A small image classifier, trained from scratch: arch coatnet, moe soft.
Rows from block 4 of a small image classifier, named by matrix and row number. Rows with one number belong to one channel. Each number is 500 + 50 x the weight over its row's rms, rounded and kept within 0 to 999. All counts start at 0. Numbers have three digits each.
After each channel's rows are labels from the 100 images, of 14848, where the channel reaches its highest value: "top examples" is what is common among them. Only what is clearly more common there than usual is listed. The data: procedural textures in two colours, tilted and lit. In brackets: how many of the 100.
# convs0: expand pointwise conv (model.blocks.4.convs.0.weight, 768x192x1x1), inputs 0-191
# convs1: depthwise 3x3 conv (model.blocks.4.convs.1.weight, 768x1x3x3, trained with AdamW), a 3x3 kernel
# convs2: project pointwise conv (model.blocks.4.convs.2.weight, 192x768x1x1, transposed), outputs 0-191

convs0.263:435444455482477540485565487521506553538459536597554495462455506525430509514496472404562450446427539545388569522542563467464485508591389536554555492432432484501472568551583471472508447510400470445495479499449472470483400498512496537511494543478512478495513420478546468461508480450592405537456483485593472490545494496467566536562542612631484514475523526429518472548398514502503522540550563465520543484535493495441500494505547464519434508544568476466472401458543436446559465565536544534580416548469525617526495492532504480514449418543505597465422556459633443566419556552473518428
convs1.263:451540507554553516558435431
convs2.263:528518546477567467508415433521530468506493501473445391579563520582532531481480481424423409553505547492566509405541394458469487614533439513451461539479511594612529387543468573466469479419518507503508523435537495541494528581477499450582508468546502576499538460508501498572429537507460498453528538495471488500477541504516534401504541379416505543412489504567577459507617564526555432437501462444534485503542548530592527513427489437481632538489418459518502450479527542563524523493406471527440543533464500473475454607483499562454480422550520453498565513498469485490507524494471608580
top examples: diamond (36)

convs0.310:563434525542391485518653540499468427458473525487472401488574478392450426556502498506576546494515548447523380469523465543542560449476490532468527489443339449552424562500485561428542581498510495580547487521610527401496433508582477459440524500447521505469458409551490496567554551486457493471483562525602453623510497434494522478389488487528534602399531472484463460489421512514578511445517509544503497494486528504465492473499470470517535435510545512573470469512490539523476524523586508592453477446508445545504433449530496473509601544491483485579524570504522511461462472551450539577
convs1.310:499545556521418447465561450
convs2.310:520515496524400528408458407445448470459419515512488420468544482455450464442596424582511542451492485542547525469553503464425516460602454462455509497510421358480515472492463555421527520457559466442531473577511487564468469470475527528552468530477580481508482484409507406542501428543519550465469462530434528491542536446472487409446479532606572541458487438451530570517537571438457510509540551476598522509490555648567485460545555532518437468489515479457543488518534440538427592527462422407469514530460490507573469438408430491446462474510439502526459468515557426476375472532458480569
top examples: pattern colour: orange (25)

convs0.112:550458591472536456487494410520468515531529524443438515530430515461558540547437535506522620464467417488500488495566511533488355572526567491449500424481498397499430484439551495485517464520460513437497537498476471443506414525450458452452473441502507424478470564523496422493492508443531492504516504517473493580570521506524474492536431576529470528566461579418410508521477401359496468479351461532515380482432583522537450473548491496531548399440439530526440501432533477525538482485601478502544591485432399527442502473500544557423452513546509436525567382508546549540509496532464496555
convs1.112:463527490461569549429511420
convs2.112:452505588607534541426598459633511513558502540493504440608525478490510505498538458534491517545464500527528612579439615594603544489497522473464616571476514456450450512487446517509511494535501491507488508442534503575596516688442520581438435447414501569463553552543500469477451518618424490571494474466451530517519447526519432518444505437462453542473521408501556475482472492572436440437552473501460549582537459508511557541556507574544469548534560505559531463509456453572473524572509519493495466521550496514563480523618524530564450453539528512469445500494466475525508464451480448456
top examples: green (53); ground colour: green (53); pattern colour: pink (27)

convs0.229:493513563572499523498527452537490501528527438457460606474512510514489446542491554517587601551557516579495407556610503471516517548450500512436547531497440484412441472442465429567518495519567439467388515625460491490509519522496528559443425560429570458483465608474521501538490422552480446587568460500541517518491454499512500411537481437507520511481405528525479587531464428524526507527596417610460418546517420560472522504470522457568518504502458526510480493467457526485391406581482560509499538437486456576508391494583466392500540521548465527520498514430506586451529575536592488524
convs1.229:512567487581498573485572519
convs2.229:544570513553476591488536475559538565494477566488553488479487477481454557501436549496492475473417565640462586371470557465544543486447466465525431570471489500533495522557477544520501472425569564513557534455591399506513448506484440564463592463552503553476443425473573559467500501514485498553508528454442560443458469481496513580550579447541486481548610496452553448475566451561449455496471531526498617491433429616471500519530605496455535528505535467506524522547439509491546435538532426549435449551605610516551509526485473510589473450435493519486527499505429562492504508439407482616
top examples: checkered (31)

convs0.587:426540507537512506562508573561510453514463553501479462487439457472417511538526446493494490504506532465507459514526611531514447490529480566583563471519509450479480561451483485544417495536432480517519471426622506475557543472501499541494503467480525493520450485567545493402522456394518401523485466462575574411543469495517548511468480505585608463486460576522554578496563510468558490434470478440472497452416470404413546426445552516554543514438340544408486504532465611559518494444457523469517530468509587517449542435600449420510577430421508398504464542440579504498532494441524606535
convs1.587:528421534484483601496503442
convs2.587:537457551546571459573470420404534502523556495582504427464502532470541499411458408495500476490523575580489523515488440596463492547501503477581487464479567517568544414450542529489452547480431510482468546571371482501499504438440454497486601559490507493457471504519633539464582454477485480513595520479495455545545458542444501491460500502535474513599555417503470541481553445521505497564532568484511378587566451555598493563461414599365506437505525492475478546558545427536422541469470439444563447535539513486490509463474566433482567543510481623499575513485479565486463521520538511426
top examples: checkered (28); triangles (25)

convs0.129:514462501516487595503547468522517616500589439563510488456527520540492513590445473524372501458485403578540432534474557528535492518471553484427498429510480385532460445535495515515494515578548477538554463621465494564421430522443423455504412451549422552489532499533422480453466470471617540461503486501566509590495483457507487521455509501555607569587530441487517456444456482551509461418474438524488506506409462560471433486515513454465530537538556433508493510485476472471454462413499501441426491520422494486472464479517445510340419446474535514471610525381542514506442435515577531536
convs1.129:465497510430484588446451556
convs2.129:612501472545435458501533499561518436536487445541490470479562456491462495522537371554490503462477572514569488511452522517532516530445438571489517487461513512542584551593480578537596520520556504543519574361553502406561508622443548368479545502478568544439522371473426457457527398585559422449522529518405520474554428500478510647502571530494529481523572535434575539457485532533510563441515491436479572489556495494494452515474521485566521516487562567553485447554489511488557540550484492510463534567484529462488478478583466568590487509429608512467464449524479499501552547463491509497
top examples: green (39)

convs0.503:588493536597568548498521514609523457523513487386565476491442503559448458505499489481504407518598498486538497561476473524529420426449497504495488483429531484489630420507492507472518500459579594520498491479463412434453493441484488372530553391548462452516470436529583553451535541474415488456440528534469506553416463461491592472523485533535531449497491526497419482540564434494558405449520443430502520412507574487440524498497522427571399492522509458546457520435622448550487498536529486579575530500403510544469465610543567504528431491543496489480464432402522524509513571520485428515
convs1.503:426492533539432437516572518
convs2.503:492480514421559509398415393582499499382477451463404554459513482548529585563544596558595513551485593551502584452554464560481490465456519518550482429409542562522526450546449524586466493513456516502505546558469528437500450578555544399339568532493535523475539453435498453589502516524526546529486487508571518485495425474496422513401514476447550573539460464504413446480528511488520525546539464521494486416465508589508542455478515471495497462454503465475490450532454582432549537496452497580473445516407526438542542450531435558526540540462505519476423512487389547582512521509561464557
top examples: white (38)

convs0.663:522481439610495527480470534528511431470503496491480503520495473426524559541461495496525520570598394439506524494494478547532548418566485548471474475558479491454471440425483499552508537514434518563388568499473522475519517437441521537479528471432448483484478519536581481464489521422543424461506468508543487428563457442534473524474462492531502481449503504499558509551443565502605404520444564462480417497416484592531469517539529524598512451330425492434439511481570485483390414554405426525599537470551556418463486512502517451526500458530590526485506423404591505459529561527594379471
convs1.663:480471557514490589421453463
convs2.663:538513467509560519546437498448532504505455559514551520484482454485488500495478533580470487535498501576533571527545505577550505457496474493583471531467423492386524484518526467570486491502511634503446439466539455518574525442453455531513456467458450521520488492491592479427545609516405531665511481564473526430448494490532526446528482379545533524553499538458549393522448479539496518439473553504498455615429423549512544614536392548548479459482614500516458490472435539612512535548467450407513386512540432543452480613483579494574514511504567523458534480468487477445495499513496542392
top examples: white (36)

convs0.200:561383461401483433476424471432571575607565516547544538509482405585476447529498448513487387499420620533471390494438510398464547399568537465453496371609508413502509483470605610525538489530487412455523497539509505506490509371493507518431463562529491526468480459426459452487509489495453499424529476400515487507493517533477488476492463497463607559501472511554518498511442402510478461538482555523529432586496515472507549520495578489491533463459521469508506509512461549520521422482562431522593540515537481499503565491466485530575488425499464531526454459550497402435513503589494504478
convs1.200:422552552445441539508448514
convs2.200:459471512507454487501430586566604524472591454494458566499553402496471533615617598484493454503491467517522538406490540519574494402538487591468466428471582546456475599565458506519478514500498550466526540472482471422564526513464515502430516505509546500499467461465517487439540556634473448427532530505501537481571483533462503526535505517512465581450394452454479494511499391552587452493450504482558493411489471468461502546573534506573539512350439577538569465550604504436455524566469459484511571473570509505429420457545451523538546525457601531492541493536542585446517440512507546474
top examples: pattern colour: orange (28); pattern colour: yellow (25)

convs0.680:531519508548543453462520390555499463444529427625497434479544539436579503608430452504510587503433445573493550524443478383498573524449505452438591551484518490513524500496475492446417566571525531468526494516473389399511477482543469455489415538453570454549562426472519513536521517568472543489435468441537498501497423602477553440523529507584503501440576450466526536484428543518571444510538613455485445594535462482520439481463580601542569505483460433552441519551431488492530517428469497453505462506567570529514528498518535431533480485542536492395489526493492522580438389481568481550
convs1.680:443519471439565400504500500
convs2.680:548502566554461495512434485497525461537581427579536578463568413508504460505582459486431559562542469540483580532525420593493517592479458473509514525498490421455527445478508471420496527554398533469536627523526492546470350528496502489474487485583501507482542504542575523524442436486491499450556574554492468440467566514430539475433462438508522448558524464564409511497508520517522474560511436541490444516509508523505513589441662408511561480411489465540510462456515550490494505560475403540536500498386520458558528574592489549581585430467468455491540542563423553512501528589541566489
top examples: checkered (25)

convs0.576:455461479526497444551496524470490501485533393500454600463541539523460537503508497548595593550499441609598464445517492509529436504467528413512507452510487509426498468473495459484464478496531537474394489536503568355523538538523487515509479473461509493480456532531492534545521497634515482580586430427513467500611460525492472464503528547563551591564420467440503522550519484468481440505529538541505509434512410420532588476435434487543536442493512441488444527418449443434481492458560570509622527454551554482565451488579418459460522449549483497661544443382522512486541452551578478537
convs1.576:413513448531594525469524485
convs2.576:448480586460530475416471509462464473495509545453490476486553546500584482499469562592508581457601533535422471466576452527410575508451501546434497498512531563477416491476531511600469603447480519364510499417497505651422475409533645411458510526432529490444476512486513514517538383487395498455464512496589461421493423463515467511542496532458469481477464457577458558514529422534510589523533484516452556503477561546437432513578537484494414507510503560463553524543569481463462440537397514523477518442400509492469508538491506508506520531490387503440472483504481500387528456519543513518
top examples: checkered (25)

convs0.437:566499454413498590547585511500522497502442504504438480462484514580467457596589439489599464527442563500509497457549606479566426485532519546578447540437529514453572494463462492469487388517431484529559386448517578533424578503569516498448438510474425514513552561607476470533580425445513552506597470555543613455420513477540441475598484481417460549473438525449487489462541479501429489471521541497512497591558498519505406422506477491533575592481498543534502564536584486473475539496493457502449466511524540501513428458511535515494543500441508459581442554511459485628518442508510521618
convs1.437:434544547435473571478442509
convs2.437:464422523474416477548445467540418498436530514557545448450556425464475549547503563582493451544529427482532467470493518617452485441467554500605516575563422547447554440502516477401508573521565563396536420397442426590452489522592492433500545520473520469498491491575515501526467407542561556508523594493574447461501565461461484525470467552559557582491525469443574539493475488552496566496534484490549513439486536443507560448465578468553483410479515539536466465454412395565406465433571574583434512465508430572537515477513510477454512501541454515516574424549533504526475441542470508482
top examples: pattern colour: orange (34); pattern colour: pink (28); ground colour: blue (25)

convs0.561:498410507582398455513429541528559452543560495548466543491501523503475571587495523545589569454435523460508443555454513481506557520531506542508439477473608481411447611481480477387498549574554416524468520437533509490424508510532469563485511520454432469510537472544426530492506519474410521499453498492534536466517451450542545467535521475481515514464447596430539476522497451520475450564487498584613512503548464511475555410422602451469330468496556396555528466557573488495467560546511443485504506406524498483489513524548376487497604526597479540455438538444447523528575518478500454590
convs1.561:500487564558530416463567534
convs2.561:484470419547507476406490545577443495472496453492417454515430503494593491449563501552492568532482492475497514550529507455479520438555504522524455590513461491568527570455450575530432511369422542551518528448481476489464533542462510418469459464501567472541447520478426410452469527446612462485498545491595514567556566441469502591427535562491575470460590477555534480538443465440535448604482481450511464427577520487604451449456520474504479579543509498542387499538524485573614507549528434541540514495496589483504641491545562423529467505505446479455539492554433506578512446534512544402
top examples: diamond (36)

convs0.27:468498552427528418428580527467561508465509508449583485416455486520404543476405430475430448490415460563435509436500460472491504465485626497391540413628513544518404421537449534477522512437494592490466557624548463421451484393468526537463493587504601525505471433443516610486490465548517507503450504479539482541472513429455454509429492573520465427547448575527487513502506517436580488489528521481509431587516553466546481498477523512552545474586535492510440554524440524485520483477471543455500486489432493511496513424494540544467460551514522504536615401572565537557456550588466491544
convs1.27:471493460567407533458563497
convs2.27:554515476525507480412430475496401409540458436422411451490496478522559520508527455476483519562396479574473583526511534485502523497518434468517478484580504507569494523487464561585477335539516386420487477448509537431541528504478560512510487505467578517496526477564507541526583485592505503572445495451550472505430552558449607505478551546506514497512644587559524389416442531518475546522558530466482465480477611458533481531439445446502443569544457484581544512526462593569550462433456458428525422523521529518504434559469480539519476609516580486594473512506512489536499467544545454557
top examples: checkered (47)

convs0.43:491493486585588465419484488471541452470493527545519512604518530551443474559483501495550482515462651460495485519384502442571447519460501545509471467548414544534490584450530582561505535518557534566516543550499411531548474504555401388468539487463496471467467498477507463434504517539549415456583558504499463458464453507495530531533476479546488572504430476545512509530513475493541493638429463393576588511443462467557511435512534493506620502496528482467522514472477463586503576537461466442604524503468483439505526456517501369516533489546638448587433456478394571459495566573493479539
convs1.43:514584438519490574471446459
convs2.43:478472511523572514459453524502531577467493468446508497512478557411551444541511595494524519473543468535519507579537405568442501550555566525492530598471567463420455467557459452436637448535597519413498495455479492489494630512458536487496540427491536447546427584430559560543474581511436473552495496581424536415542515460446564489560495466603479452498510479521457474450466481548548506432490478455538507495476564577493514583530534432468543492530520491577537556436512467430574417521467566558565541464463567574532449467555447559411519468484408367565493516572530544549453519453484484492
top examples: white (39)